Weights of a small multi-label audio tagger: 20100 steps, 39062 training examples.
Rows from block 7 of a small multi-label audio tagger, named by matrix and row number. Rows with one number belong to one neuron. Each number is 128 + 24 x the weight over its row's rms, rounded and kept within 0 to 255. All counts start at 0.
Before each neuron's rows are labels from the 100 clips, of 14976, where the neuron reaches its highest value: "top examples" is what is common among them. Only what is clearly more common there than usual is listed. The data: synthesised imitations of 52 everyday sounds, one a clip. In brackets: how many of the 100, against the usual share in percent.
# fc1: second MLP up (model.blocks.7.mlp.fc1.weight, 768x128), inputs 43-85
# fc2: second MLP down (model.blocks.7.mlp.fc2.weight, 128x768, transposed), outputs 43-85

top examples: nature (59 vs 13.5); fire crackling (58 vs 2)
fc1.246 [130 102 118 119 131 131 175 112 130 132 120  48 111 151 122 122 150 115 103 174 112 118 146 123 130 157 142 124 126 153  88 178 127 131 160 162 115 112 153 100 104 138 135]
fc2.246 [141 132 101 137 128 110  96 145 109 103 112 116 161 126 151  97 155 150 114 145 171 182 134 144 137 125 157 157 141 132 127 111 138 145  69 170 166 135 163 107 118 189 133]

top examples: drum roll (47 vs 1.9); music (47 vs 3.8)
fc1.728 [ 81 150 140 170 129 155 121 106 155 105 113  79 148  98 125 114  99 114 118 149 138 110 136 116 179  96  90 125 123  67 150 166 115 145 134 116 105 146 129 127 104 136 140]
fc2.728 [135 148 134  94 123 122 103 114 114 127 116 161 151 155 133 130 147 135  83  98 114 152 138 141  83 167  99 108 130 130 147 122 161 140 138  97 118 113 102 155 123 125 102]

top examples: white noise (44 vs 12.3); bird chirping (30 vs 1.8)
fc1.415 [102 102 156 163  82  98 157 114  81 108 164 125 136 137 138 116 120 182 108  95 116  84 156 101 170 128 121 139 146 128 107 103 101  89 100 132 133  93 114 126 174 107 108]
fc2.415 [138 155 139 116 115 139 113  91 114 106 130 175 112  95  89 101 105 126  82 121 144 118 121  72 182 147 104  99 129 162 100 112 120 139 157 145 120 105 123 155 113 150 115]

top examples: mains hum (39 vs 12.8)
fc1.467 [143  59 124  94 122  94 101 162 152 187 154 116 126 149 122 112 119 172 165 114 164 166 125 120 127 157 160 152 112 100 119 116 145 131 134 111 120 127 145 126 110 145 148]
fc2.467 [141 153 164 155 157 116 175  88 124 145 115 102 118  89 162 152 110  96 135 123 126 152 136 142 126  80 127 162 141 116 159 122 156 110 103 111 129 151 131 118 122 125 112]

top examples: signals (55 vs 11.4); siren (37 vs 1.9); thin (high-pass) (36 vs 11.3)
fc1.741 [150  68 130 127 140 107 134 130 122 159 115 128 144 116 100 131 142 149 113  88 157 179  97 124 148 128 135 130 110 151 146 118 132 150 141 134  96 137 115 116 129 141 123]
fc2.741 [117 135 144 127 131  95  98 154 128 149 147 154 161 149 130 138 135 150 111 115 167  80 114  84  71 175 116 120 110 176 106 128 130 130  96 138 167 124 172 128 119 114 118]

top examples: reverberation (70 vs 34.9); text has "room" (70 vs 34.9); text has "reverberant" (70 vs 34.9); muffled (low-pass) (51 vs 11.6)
fc1.492 [108 134 165 101 142  95 149 139  94 106 122 119 114 114  81 125 109 155  98 115 116 175  81 134 176 111 144 119 150 122 123 144 124 115  97  89 128 102 134 101 135 161 125]
fc2.492 [144 143 140 103 139 114 100 137 111 132 131  95 107 117 144 136 154 147 147 112 105  94 143 113 140 154 121  92  95 106 139 120 110 137 115 127 134 155  96 137 118 154 137]

top examples: music (39 vs 3.8); drum roll (37 vs 1.9)
fc1.329 [136 142 107 120 108 133 114 137  63 112 176 103  82 129 159 137 124 167 130 121 110 159 117  96 104 123 145 111 118 176 127 151 155 148 164  89 131 100 169 114 158 125 158]
fc2.329 [124 133 112 147 159 143 138 176 150 130 117 131 103 159  99 107 133 127  92 153 156  86 133 150 155 140 171 141 127 127 133 149 130  87 114 109  77 154 111 108 109 119 147]

top examples: animals (94 vs 15.3); bird chirping (85 vs 1.8)
fc1.264 [122 135 100 133 107 114 111 117 115 161 128 124 163 188 139 131 123 146 126 115 120 121 133 164 161 107 144 119 136 147 122 135 179 116  93  99 173 158 144 127 145 115 103]
fc2.264 [ 65 142 117 113 132 153 102 128 137 111 138  74 126 109 122 133 139 160 109 152 130 134 120 119 164 117 136 121 149 136 138 159 123  98 122 138 140 150 131 139 146 119 127]

top examples: household (45 vs 19); coin spinning (36 vs 1.9)
fc1.756 [124 133 164 161 139 152  95 135 108  69 127 146 116 114 121 127 138 114 137 122 144 114 144 132 147 169 137 141 113  97 120 152 172 109 130 115 107 120 139 149 125 121 121]
fc2.756 [120 127 152  99 110 136 123 137 105 124 123 107 102 140 126 164 136 139 123 123 145  88 116 197 124 105 163 137 159 160  90  97  93 124  97 153 149 160  95 121 118 132 135]

top examples: reverberation (94 vs 34.9); text has "room" (94 vs 34.9); text has "reverberant" (94 vs 34.9); group: animals (50 vs 15.3)
fc1.491 [145 155 133 116 157 126 176  95 153 125 132 128 132 113 131  95 107 106 140 163 131 127 133 175 143 151 133  66 103  91 133 102 133 124 116 126 133 113 115  61 117  99 139]
fc2.491 [106 101  95 163 142 139 107 132 121 112  98 110 113 148  94 108 142 156 170  59 132  87 133 134  99 121 148 154 117 138  96 163 143 111 121 148 120 115 147 124 106 130 108]

top examples: sawing (42 vs 2.1); mains hum (38 vs 12.8); muffled (low-pass) (30 vs 11.6)
fc1.379 [ 93 137  97 118 102 122 151  94 116  74 100 109 132 117 148 116 125 140 111  80 104 132 119 136 160 133 117 171 140 136 101 126 146 122 125 186 153  81  64  97 138 116 124]
fc2.379 [124 160 113 159 194 125 131 146 144 126  85 158 116 162 140  87 170 123 139 115 147 135 132 165 164 143 155 148 170 156 142 142 131 121 118 143 129 134 105 146 114 146 167]

top examples: animals (86 vs 15.3); crickets (48 vs 1.8); bird chirping (38 vs 1.8)
fc1.219 [118  97 134 121 108 207 105 130 194 108  93 137 139 141 101 150 123 172  99  89 107 121 136 118 138 124 115 106 136 117 111 134 149 167 140 101 110 114 103 123 153 116 114]
fc2.219 [116 172 143 114 136 159 115 163 158 113  75  89 104 110 111 153  65 142 128 159 168 129  98 117  96 121 101 122 133  65 126 112 166 122 138  96 138 133  94 172 134 112 152]

top examples: mains hum (59 vs 12.8); music (25 vs 3.8)
fc1.255 [100 125  94 141 113 126 184 138 142  79 156 115 141 115 120  97 115 139 135 116 115 146 155 150 133 148 106 136 149 172 115 181 109 115 145 114 154 123 181 116 109 124 171]
fc2.255 [136 147  82 115 132  94 113 135  94 117 129 132 147 123 106 111 186 104 109 124 139 127 127 106 125 115 133  70  99 142  94 134  67  72 132 122  88 101 159 144 112 142 107]

top examples: reverberation (74 vs 34.9); text has "reverberant" (74 vs 34.9); quiet level (69 vs 29.3); household (61 vs 19)
fc1.26 [106 120  93  80 110 133 132  76 111 124 112  87 137 105 116 120 109 126 152 114  77 118 130 132 126 102 159 121  95 101 118 139 150 146 108 139 141  72  73 141 104 156 160]
fc2.26 [190 105 161 133  92 118 128 140 122 136 112 122 110 110 142 140 150 138 108 126 180  88 132 124 101 130 150  92  80 123 135 117  94 126 129 119 151 104 111 102 109 153 133]

top examples: animals (40 vs 15.3); bird chirping (35 vs 1.8)
fc1.364 [ 89 111 152 170 101 138 179 119 111 155 104 100 124  96 121 121  82  98 153 130  96 161 120  89 119 118 128 112 133 136 153 132 162 141 124 107 157  90 110 146 141  86 117]
fc2.364 [140 143 140 122 134 157 131  95 120 141 141 151 104 129 141 154 126 107 112 133 105 118  87 179 135  88 142 128 156 141 178 133 139 125 151 165 137 127 129  93  93 121 128]

top examples: household (52 vs 19); white noise (35 vs 12.3)
fc1.478 [113 134  93 134 122  89 110 134 118 148 115 118 170 150 106 131 136 172 137  58 164 100 148 111 104 116 152 115 105 144 129 126 134  71 110  99 155 107 126 107  97 157 111]
fc2.478 [131 115 132 145  92  99 142 139 121 140 205 150 116 100 145 123 117 108 137 103 112 146 112 107 190 165 168 155 146 129  85 134 129 123 126 148 115 150 114 110 145 153  74]

top examples: people (80 vs 15.5); crying baby (43 vs 1.9)
fc1.244 [128 111  97 119  55 107 125 143 112 116 105 158 154 148  72 111 102 141 116  81 140 147  82 119 129  80  99 115 126 145 131 119 161 149 140 166 137 119 110  96 118 105 147]
fc2.244 [ 99 157  98 149 149 107 116  81 121 102  94 130  99 110 122 122 117 142  82 102  92 133 144 142  90 161 172 154 161 138 161 122 153 149 135 144 134 118 122 110 123 164 131]

top examples: nature (55 vs 13.5); thunder (53 vs 1.9)
fc1.214 [ 92 146 105  99 172 161 105 128 144 163 107 124  75 117 114 153 121 134 110 137 141 137 121 134 122 134 169 122 142  84 136 133 132  97  78 137 128 125 134 121 115 153 133]
fc2.214 [132 154 120 142 120 147 119 141 108 169 171 140 115 103  89 118 134 150 145 115 135 120 168 110 132 150 137 137  96 129 161 153 134 145 123 133 119 117  93 141 119 131 151]

top examples: household (81 vs 19); knocking (40 vs 1.9); ball bouncing (34 vs 1.9)
fc1.606 [107 124 149 192 140 132 135 131 119 160 146 122 171  97 118 128 118 115 125 135 113 163 111 136 121 116 161 145 100 143 109 116 120  77 145 144 149 107 140  89  83 114 166]
fc2.606 [124 115 101 113 100 128 179 132 133 166 145 162 131  99 136 100 133 118  90  91  95 174 138 116 108 106 175 115 150 127 100 159 111 156 107 136 167  81 138 177 115 111 115]

top examples: siren (100 vs 1.9); signals (100 vs 11.4)
fc1.390 [113 133 117 139  77 151 129 107 121 174 161 134 116 149 148 140  83 152 144 129 101 172 121  72 161 142 148 168 157 125 141 105 115 109 104 129 163 139 147  91 130 139 116]
fc2.390 [126 129  34 158 117 103 103 106 136 161 117 149 139 112 140 128  53 145 144 135 132 132 149 124 131 124 137 160 144 136 152 150 157  82 122 139 112 114  74 211 148 123 132]

top examples: white noise (56 vs 12.3)
fc1.55 [ 88 155 159  91 124 106 121 162 140  91 106 137 158 131 134 170  90 143 134  79 155 167 118 127 116 130 168 137 146 122 121 112 110  95 128 118 137 112 109 131  99 149 129]
fc2.55 [132  70 128 139 140 171 163 128 149 134 110 131 115 169 164  91 156 192 150 125 121 139 136 131 130 132 155 123 130 132 129 132 115 109 138 164 170 124 117 106 144 125 134]

top examples: white noise (73 vs 12.3)
fc1.579 [ 70 157 133 144 110 122 140  97 145 112  56 139 124 159 119 144 141 142 166 133 103 110 140 156 193 102  89 122 128 141 124 136 125 128  96 128 158  67 121 129 117  91 134]
fc2.579 [151 132 133 131 143 127 179 120 133 112 119 163 128  74 151  71 125 118 135 165 142 116 138 139 136 122 113 159 139 129  75 140 116 149 111 111 140 172 166 113 112 116  99]

top examples: nature (53 vs 13.5); water drop (38 vs 2)
fc1.287 [121  74 137 130 142 128  84 132  97 106 118 138 103  78 128 132  83 180  98 144 108 181 134 141 116 114 140 137  92 139 122 122 140 148 111 153 123  74 123 111 118 140 144]
fc2.287 [154 152  84 132 138 146  98 148 143 131 107 158 134  79 103 159 134 116 155 131 142 132 158  96 138 131 141 139  97 119 191 146 142  96  89  98 141 121 102 110 127  84 112]

top examples: household (88 vs 19); glass breaking (66 vs 2)
fc1.37 [ 95 130 138 163 125 154 126 133 118 125 117 145  83 131 101 121 116 169  79 119 134 121 115 125 153 136 136 147  96 161 113 111  76 113 121  93 101 126 155 138 114 125 116]
fc2.37 [104 161 146 157  91 176 142  95 137 118 114 135 124 139 119 107 168 137 130  93  96 118 116  92  96 138 158 120 120 117 125  95 125 122 141 121  97  97 106 105 139 117 129]

top examples: mains hum (63 vs 12.8)
fc1.314 [130  98 120 109 139 113 106 130 122 134 108 136 116 139 124 145 132 180 119 110 128 167 121 138 124 111 156 163 166 135 117  93 166 139 124 103 133 125  82 145 138 117 124]
fc2.314 [108 101 104 113 110 144 124 109 148  71 153 101 133 154 192 149 108 139 146 129  96 133 107 132  97 163 111 129 119 155 134 146 120 126 128 145 121 132 158 146 148 143 100]

top examples: creak (35 vs 2); muffled (low-pass) (33 vs 11.6); barking (27 vs 2)
fc1.525 [191  94 166 116 136 107 148 138 133 152 146 101 155 148 112 144  73 117  89 126  97 106 132 109 133 130 165  94 137 159 109 111 147 121 135 106 118  78 127 104 156 162 137]
fc2.525 [ 97 149 135 120 131  83 115 207 117 142 132  79 109 103 154 127 162  82 114 127 144 204 127  96 121  77 102 149 110 163 156 143  93 159 141 182 145 143 125 110 105 108 120]

top examples: nature (72 vs 13.5); thunder (71 vs 1.9); mains hum (48 vs 12.8)
fc1.286 [133 101 108 113 110 119 100  77 138  99 105 125 113 129 130 114 108 166 127 132 147 121 141 161  99  90 119 105 113 145 151 132 127 110 117 166 145 117 146 132 105 126 160]
fc2.286 [125 130 100 114 146 120 145 186 143 119 115 146 139 112 111 137 125 106 156 115 113  94 155 133 146 114 174  96 102 125 135 107 113 143 125 114 125 125 140 156  99 100 156]

top examples: people (49 vs 15.5); laughter (31 vs 1.9)
fc1.633 [105 128 140 134 148 108 113 126 115 156 123 103 191 156  92 128  60 132 133 163 157  74 125 128 140 118 124 163 111  88 132 130 112 128 118 104 132 134 103  75 124 139 114]
fc2.633 [110 122 154 144 128 123 163 131 149  90 159 179 168  99 124 118 119 148 131 151 113  97 133 110 104 136 101 118 133 132 160 155 158 138 157 173 109 174 150 153 134  89 115]

top examples: signals (58 vs 11.4); siren (53 vs 1.9)
fc1.722 [134 122 114  93 108 124 107 183 125  86  98 100 110 126 162 103 120 126 112 109 124 162 110 132 150 150 165 120 124  90  64 116 115 101 136 119 120 115 128 108 133 125 141]
fc2.722 [180  71 118 126 150 126 142 151 147 151  86 140 115 122 121 120 143 117 136 120 151 148 159 119 110 113 158 118 149 104 181 127  88 166 141 146 102  96 147 142 170 138 143]

top examples: rumble (49 vs 12.9); group: household (48 vs 19); coin spinning (29 vs 1.9)
fc1.123 [134 150 130  64 121 135 134 102 137 162 111  97 122 128 122 142  88 141 113 143  98 122 134 166  96 136 150 128 130 181 125 122 152 144 122 144 136 103  75 120  97 102 117]
fc2.123 [135 108 103 124 162 137 102 137 127 114 140 134 149 125 101 152 143 126 121 181 154 120 132 159 114 145 108 145 141 141 108  98 120 102 136 155 137 137 112 134 117 121 149]

top examples: creak (25 vs 2)
fc1.551 [159 134 139 139 154  63 110 123 149  85 118 128 122 119  95  87 112 167 155  95 131 127 128 140 163 159 124 110 124  86 130 116  79 152 101 119 150  90 150  87 118 142 155]
fc2.551 [ 83 129 109 106  98 121 132 129 122 142 122 117 144 146 137 145 146  89 139 144 137 136  98  79 150 113 153 179 104 126 128 134 101 151 115 148 123  87 114  93 149 126 116]

top examples: group: machines and effects (60 vs 21.6); whoosh (31 vs 2.1); car passing (26 vs 1.8)
fc1.377 [143 133 118 142 105 136 104 126 118  94 122 137 118 161 132 105 101 120 160 112 120 163 137 146 124 140 146  87  98 120 110  50 118 136 122 118 142 149 131 119 117 135 114]
fc2.377 [122 135 148 118 124 145 122 147 114 154  99 163 181 133  90 173 140 136 133 109 149 177  91 127 131 125 126 128 168 124 152 141 113 108 124 106 122 131 165 143 137 137 117]

top examples: siren (99 vs 1.9); signals (99 vs 11.4)
fc1.210 [138 103  97  93  94 147 106 123  79 130 180 114 149 149 135 155 136 141 132 124 111 139 105 160 133 176 136  98 149 179 152 137 143 135  98 168  89 158 133 105 144 131 122]
fc2.210 [131 124 123 147  99 123 143 103 110  95 106 102 114  85 132 150 115 143 137 152 102  91 101 155  79 104 184 186 146 128  85 140  98 113 121 169 142 150 111 164 119 123 113]

top examples: machines and effects (44 vs 21.6); laser zap (40 vs 2)
fc1.428 [106  93 133 157 128 131 159 105 128 106 124 120 125 112 123 114  88 104 145 132 139 185 168  85 122 100 184  95 150 107 140 124 142 116  91  88 115 121 139 117 133  98  94]
fc2.428 [ 94 106 103 143 109  98 107 108 117 143 103 133 112 160 121 121 156 108 127 128 114 120 130 138  80 180 108 148  88 134 118 113 139 138 124 133 134 146 142 136 108  82 118]

top examples: siren (100 vs 1.9); signals (100 vs 11.4)
fc1.483 [110 104 119 129 113 161 114  95 107 129 157 113 150 118 107 137  82 124 144 107  81 174 134  95 203 126 113 101 161 100 160  82  90 122  88 156 134 129  92 112 117 144 145]
fc2.483 [127 136 130 130 136 116 114 118 103 145 119 156 131 129 149 131  94 136 121 196 100 109 132 113  85 132 155 168 143 183 104 140 135 160 151 136 142 123 110 129 154  66 136]

top examples: animals (77 vs 15.3); crickets (42 vs 1.8); mains hum (35 vs 12.8)
fc1.448 [138  84 119 146 100 163 107  93 136 152 168 106 116 105 118 156  97 165  94  73 119  89 124 113 125 122 130 133 106 141 120 135 145 145  88 123 109 151 144 100 113 118 134]
fc2.448 [162 101 145 112  88  90 111 123 172 143 125 103 120  88 146 158 110 173 120  89  65 118  86 155 119 140 101 152 125 174 114 111 103 112 148 142  84 140 160 137  88 134  97]

top examples: signals (72 vs 11.4); siren (71 vs 1.9)
fc1.147 [134 156 127 135 130 151 107 113 123  67 129 113  78  94 161 138 129 141 120 116 109 177 131  96 126 122 152 102 130 129  99 176 135 103 122 122 165  88 117  86 117 142 150]
fc2.147 [131 119 158 103 100 119 122  77 187  99  88 187 149 139 127  78 135 120 145 129  85 130 151 149 113 128 127 115 123 170 108 202 131 108 161 125 135  81 120 163 130 104 118]

top examples: sawing (49 vs 2.1); machines and effects (49 vs 21.6)
fc1.130 [ 80 133 109 125 103 144 127  97 130 153 104  85 121 126 129 151 110 111 120 151  98 147 130 169 150 142  82 129 136 124 117 125 140 128  95 123 113 115 105 152 117 159 141]
fc2.130 [106 114 120 125 117 135 132 143 117 124 131 150 133 147 108 137 148 121 114 160 147 113 103 130 125 103 116 165 103  98 171 150 120 125 154 165 111 126 130 134 125 130 155]

top examples: animals (57 vs 15.3); mooing (41 vs 1.8); car passing (25 vs 1.8)
fc1.656 [122 154 145 150 116 176 134  78 152 147 146 137 114 140 159 134 128 148  66 170 116 105 123 105 119 123 145  72 113 171 136 116 148 128 113 143  97 103 156 141 124 125 162]
fc2.656 [139 152 155 124 141 136  96 152  75 125 124  59 151 115 153 130 153 153 145  92 111 133 132 138 115 149 139 132 116 172 143 128 117 153 103 115 113 141 114 122 150 183  89]

top examples: reverberation (64 vs 34.9); text has "room" (64 vs 34.9); text has "reverberant" (64 vs 34.9); animals (36 vs 15.3)
fc1.317 [138  79 158 145 124 149 160 146 153 151  90  69 139 136 123 139 100 111 168 132 144 126 104 143 135 134 123 146 109 152 130 107 115 130  87 125 101 103 107 153 118 149 175]
fc2.317 [131 118 169 112 111 137 122 140 150  89 157 126 155 169 160 113 102 104 124 139 150 124 100 189 172 152  96 116 123 174  99 146 139 114 127 120 165 135 104 157 145 129 137]

top examples: rumble (43 vs 12.9); muffled (low-pass) (35 vs 11.6)
fc1.181 [122 191 174 153 159 135 131  94 118 103 118  91 110 145 159  99 135 155 114 114 142  74 152 118 151 123 149 113 126 165 147 147 159 108 116 112 155 123 107 102 103 150 136]
fc2.181 [144 157 131 132 100 101 165 146 147 137  87 141 127 127 123 117 150  95 148 119 131 154 170 152 105  97 134  92  86 136  90 109 130 162 130 146 149 110 159 152 135 126  93]

top examples: nature (65 vs 13.5); stream (64 vs 1.8); pink noise (38 vs 12.1)
fc1.41 [147 112 104 121  71 131 104 122 124 128 105 117 122 138 113 111 114 108 114  90  87  87 120 129 144 105 117 126 141 141 145 130  88 133 127 146 143  76 109 107 136 131 184]
fc2.41 [ 80 127  96 163 171 138 133 119 147 193 129  97 150 127 155 129 164 109 134 101 125 120  95 129 121 160  80 113 165 123 133 104 120 104 136 122 141 136 132 135 166 112  75]

top examples: household (92 vs 19); knocking (54 vs 1.9); ball bouncing (38 vs 1.9)
fc1.565 [124 140 125 170 103 102 138 117 142 126 134 121 167 127  47 116  71 168 161 122 107 139 112 124 120 163 129 116 115 149 169 112 116 108 156 135 110 111 153 178 104 110 116]
fc2.565 [101 102 109 109 111 133 161  94 169 151 163 119 118 144 131 134 172 154 114 116 110 144 132 105 166 143 140 167 135 138 160 150 136 143 143 166 112 154 120  95  72 119  90]

top examples: white noise (64 vs 12.3)
fc1.263 [ 83 164 145 109 113 104 138 144 104  65 139 117 132 146 154 126  64 108 144 127 146 125 171 157 149 108 150  96 138 113 112 122 170 128 144 118 104  93 152 109 104 123 142]
fc2.263 [ 94 126 142 113 165 105 136 166 117 119 152 148 108 151 140 116 176  87 135 113 133  94  98 105  90 130 113 136  97  96  97 115 175 120 124  94 132 144 144 152 114 158 152]

top examples: animals (52 vs 15.3); mains hum (43 vs 12.8)
fc1.645 [ 91 127 161 134  72 162 130 136  94 113 135 180 108 116 135 124 136 147 143 151 178 103  95  85 143 106 155 145 109  98 113 133 113 159 106 178 130  96 143 137 136 130 159]
fc2.645 [145 150 138 139 172 151 141 179 118 119 155 105 123 105  87 130 166  98 155  91 110 130 122 100 118 146 105 107 140 121 143 135 138 168 101 121 124 101 164 132 145 138 112]

top examples: mains hum (69 vs 12.8); people (41 vs 15.5)
fc1.574 [149 107 123 117 131 153 166 127 153 130 151 102 118  86 101  84 108 168 153 123 102 117 111 153 153  85 147 137  99  84 125  97 182 138 104 114  78 101 140 130 118 110 150]
fc2.574 [114 111 138 148 144 106 132 135  97 142 135  83 146 131 134  78 134 133 108 102 127 112  57  85 150 136 107 135 139 132 146 101 116 144 160 108 112 112 102 102 164 160  75]

top examples: helicopter (58 vs 2.2); machines and effects (58 vs 21.6)
fc1.359 [108 162 135 111 146 106  96 175 165 153 116 123 125 153 145 134 143 127 133 115 171 121  91 109 128 102 175 108 116 151 126 153 143 103 127 102 121  94 153 144  91 119  99]
fc2.359 [101 131 126 117 142  90 130 129 143 124 150 126 129 186 122 138 128 110 151 159 132 163 109 176 146 157 147 105 119 116 103 141 120 151 149 117 139 135 151 120 126 130 148]

top examples: siren (42 vs 1.9); laser zap (25 vs 2)
fc1.457 [147 120 121 126 116 139 168  74 110 139  90 191 124 120 159 113  97 103 102 121 106 122 143 103 142 154 170 134 152 153 123  80 108 139  87  99 154 149 146 106 116 112 124]
fc2.457 [147 171 142 160 148 119 146 124 140 142 107 113 196 142 151  61 117 157 147 174 129 145  91 119 114 126 158 101 114 114 138 118 151 146 125  91 136 190  84 119 141 144 131]

top examples: household (63 vs 19); knocking (55 vs 1.9)
fc1.677 [140 123 119 140 113 148 103 134 170 112  90 134 103 139 144 130 141 133 149 143 138 123 184 151 158 166 129 126 106 122 103 149 133 119 129 124 100  65 124 101 111 113 116]
fc2.677 [ 84 125 151 172 138 105 146 129 119 152 122 124 194 130 138 174 133 159 100 107 128 112 110  86 130 126 113 160 116  96 129 117 146 152 124 107 119 159 168 154 166 141 113]

top examples: animals (60 vs 15.3); crickets (44 vs 1.8)
fc1.684 [110 105 130  99 115 160 147 101 158 144 105 141 148 116 115 161  90 147 135 112 178 127 111 128 115  96 131 154 102 141  89 133 133 117 127  86 131 112 145 127 104 102 137]
fc2.684 [ 80 141 133 149 144 149 138 100 127 132 138 109 152 124 111 120 122 152  92 104 146 123  94  96  91 109  92 112 199 133 127 158 130 158 115 151 154 127 143 116 143 122 129]

top examples: sawing (31 vs 2.1); crying baby (25 vs 1.9)
fc1.163 [139 132 118 135 105 116 139 131 134 107 147 105 104 163 158 116 146 125 133 139 112 125 126 108 182 136 112  95  92 132 119 109 113 144 134 154 168 140 116  68 131 103 178]
fc2.163 [138 139 146 109 113 104 162 100 157 110 110 104 147 150 140 167 164  99  81 172 138 136 105 101 148 154 153 166 144 145 131 108 114 105 107 147 145 135 110  88 139 133  82]

top examples: white noise (47 vs 12.3); stream (26 vs 1.8)
fc1.242 [114 126 126 146 127 141 169 136 139 169 144  69 111 106  88 149 117 166 122 128 100  98  85 115 134 116 122 156 137 141 136 119 117  74 136 109 144  98 128 123 117  72  98]
fc2.242 [116 165 146 134 132 124  99  84 112 108 124 163 100 156 131 131 111 119 139 105 139 167 116 137 117 120 138 140 159 134 138 117 136 112 148 150  86 153 105 118 145  69  81]

top examples: drum roll (61 vs 1.9); music (61 vs 3.8)
fc1.767 [140 114 179  80  72 129 118 145 172 100 139 138 100 162 102 144 130 143 132 146 104 126  71 151 149 163 176 127 152 139 111 144 147 121 129 112 102 134  97 127 138 158 145]
fc2.767 [122 128 123 152 128 154 127 149 127 144 118 105 162  96 131 126 136 105 103 119 152 130 149  84 110 120 109 182 115 166 114 119 126 116 151 137 147 163 134 145 153 121 111]

top examples: creak (46 vs 2); household (46 vs 19); sawing (41 vs 2.1)
fc1.721 [125 132 177 112 110  96 138 122 114 100 119 109 126 124 164 141  84 176 140 121 147 113 113 116 171 113 121 139 147 116 149 140 126 136 103 147 134  88 110 144  40 102 138]
fc2.721 [145 135 106 103 190 142 147 120 136 151 133 117 140 133  87 122 129 139 101 103 109 143 149  90 122 110 127 120 109 148 122 118 130 124 161  91 109 144 116 107 116 166 160]

top examples: machines and effects (55 vs 21.6); laser zap (52 vs 2)
fc1.228 [178 134 117 131 120  82 143 117 153 144  75 115 109 152 102 154 111 101 137 131 128  74 112 160 191 133 139 130 133 137 155 142 111 137 133 120  98 120 162 143 151 126 104]
fc2.228 [148 121 123 137 125 145  88 117 127 101 129 119  83 125 174 120 128 144 113 158 108 139 105 135  88 125  92 123 184 118 107 135 135  89 121 148 111 121 121 122  92 154 149]

top examples: sawing (90 vs 2.1); machines and effects (90 vs 21.6)
fc1.460 [ 96 118 160 157 140 138  87 134 103 150 119 149 160 138 166  97 120 141 111 138  84 130 109 116 118  78 101 126  88 152  90 120 125 108 120 127  90  71 134 153 103 128 166]
fc2.460 [127 123 135 116 119 122  92 128 118 131 107 124 111  89 180 141 129 141 127 112 136 107 129 128  72  96 163 157 127 144  97 133 133 153 156 101  96 133 146 107 110 100 147]

top examples: reverberation (73 vs 34.9); text has "room" (73 vs 34.9); text has "reverberant" (73 vs 34.9); group: household (51 vs 19)
fc1.222 [118  78 161 169 119 123 113  90 121 125 118 135 109 128 175 121 159 125 137 106 111 149 152 142 164  54 148 120  84 129 148 117 172 122 120 117 102 129 119 149  82 109 104]
fc2.222 [123 163 149 117 157 126 136 150 118 174 105 104 108 125 135 149 138 146  72 147  82 138 139 125  81 125 155 160 172 126 145 134 118 153 151 138 148 100  68 124 128 136 108]

top examples: siren (76 vs 1.9); signals (76 vs 11.4)
fc1.711 [ 97 131  84 134 103 152  96 127 154 124 125 111 132 107 120 132 131 135 145 133  91 135  64 152 129 120 134 125  97 149 118  79 154 142 132 123 121 107 153 111 128 113 144]
fc2.711 [128 122  85 166 142 113 103 104 119  59 101 126 105 120 116 127 129 120 133 156 133 130  84 121 152 114  99 103 103 142 148 134 148 145  90 132 109 128 131 127 105 158 112]

top examples: music (43 vs 3.8); melody (32 vs 1.9); crickets (25 vs 1.8)
fc1.712 [167 132 135 159  93  87 141 150 106 123 120  91 111 143 142 150  87 160 144 114 165  56 161  97  79 126 162 167 112 118 122 126 108 145 117 127 164 139 133 123 102 135 140]
fc2.712 [121 144 130 156 127 130 139 130 118 122 155 122 161 117  87 164  86 141 103 119 129 138  94 123 139 160 123 115 139 111  90 152 108 139 156  92 114 132  94 107 142 154 113]

top examples: signals (61 vs 11.4); whistle (41 vs 2)
fc1.423 [153 120 100 117 113 157 147 102 124 134 127 122 123 147  94 104 118  91 119 121 120 106 119 133 100 108 150 109  89 151 146 132 163 121 121 141  76 104 126 150 138 128 161]
fc2.423 [108  83 129 177  81 100 113 116 119 124 152 134 131 107 146 116 104  87 162  91 109 133 177 131  74 141 157 147 100 120 180 119 101 128 105 176 144 112 127 138 136 134  82]

top examples: sawing (100 vs 2.1); machines and effects (100 vs 21.6)
fc1.480 [137 107 104 168 115 162 110 109 124 141 155 138 173 177 126 174 120  90 130 134 118  59 173 128 176 144 122 119 141 107 134  90 132 135 123 100 135 116 145 128  85 112 197]
fc2.480 [ 95 129 147 162 112 109 126  90 128 116 125 140 134 156 186 126  90 111 120  85 118 110 150 122 125 114 162 126 121 117 116 127 166 139 139 135 136 134 114 120 113 132 130]

top examples: mooing (79 vs 1.8); animals (79 vs 15.3)
fc1.578 [158 110 138 140  85 129 142 145 165 150  98 122 153 119 125 130 114 111 117 135 139 149 137 135 174 120 133 126 136 165 119 148 128 129 166 122 119  83 135 140 118 143 171]
fc2.578 [116 137 126 158  69 116 150 122  99 159 122 125 153 133 118 147 133  80 165 144 200 139 138 110 144 128 133 122 150 182  80 115  68 150 130 108 146 157 140 114 105 141 120]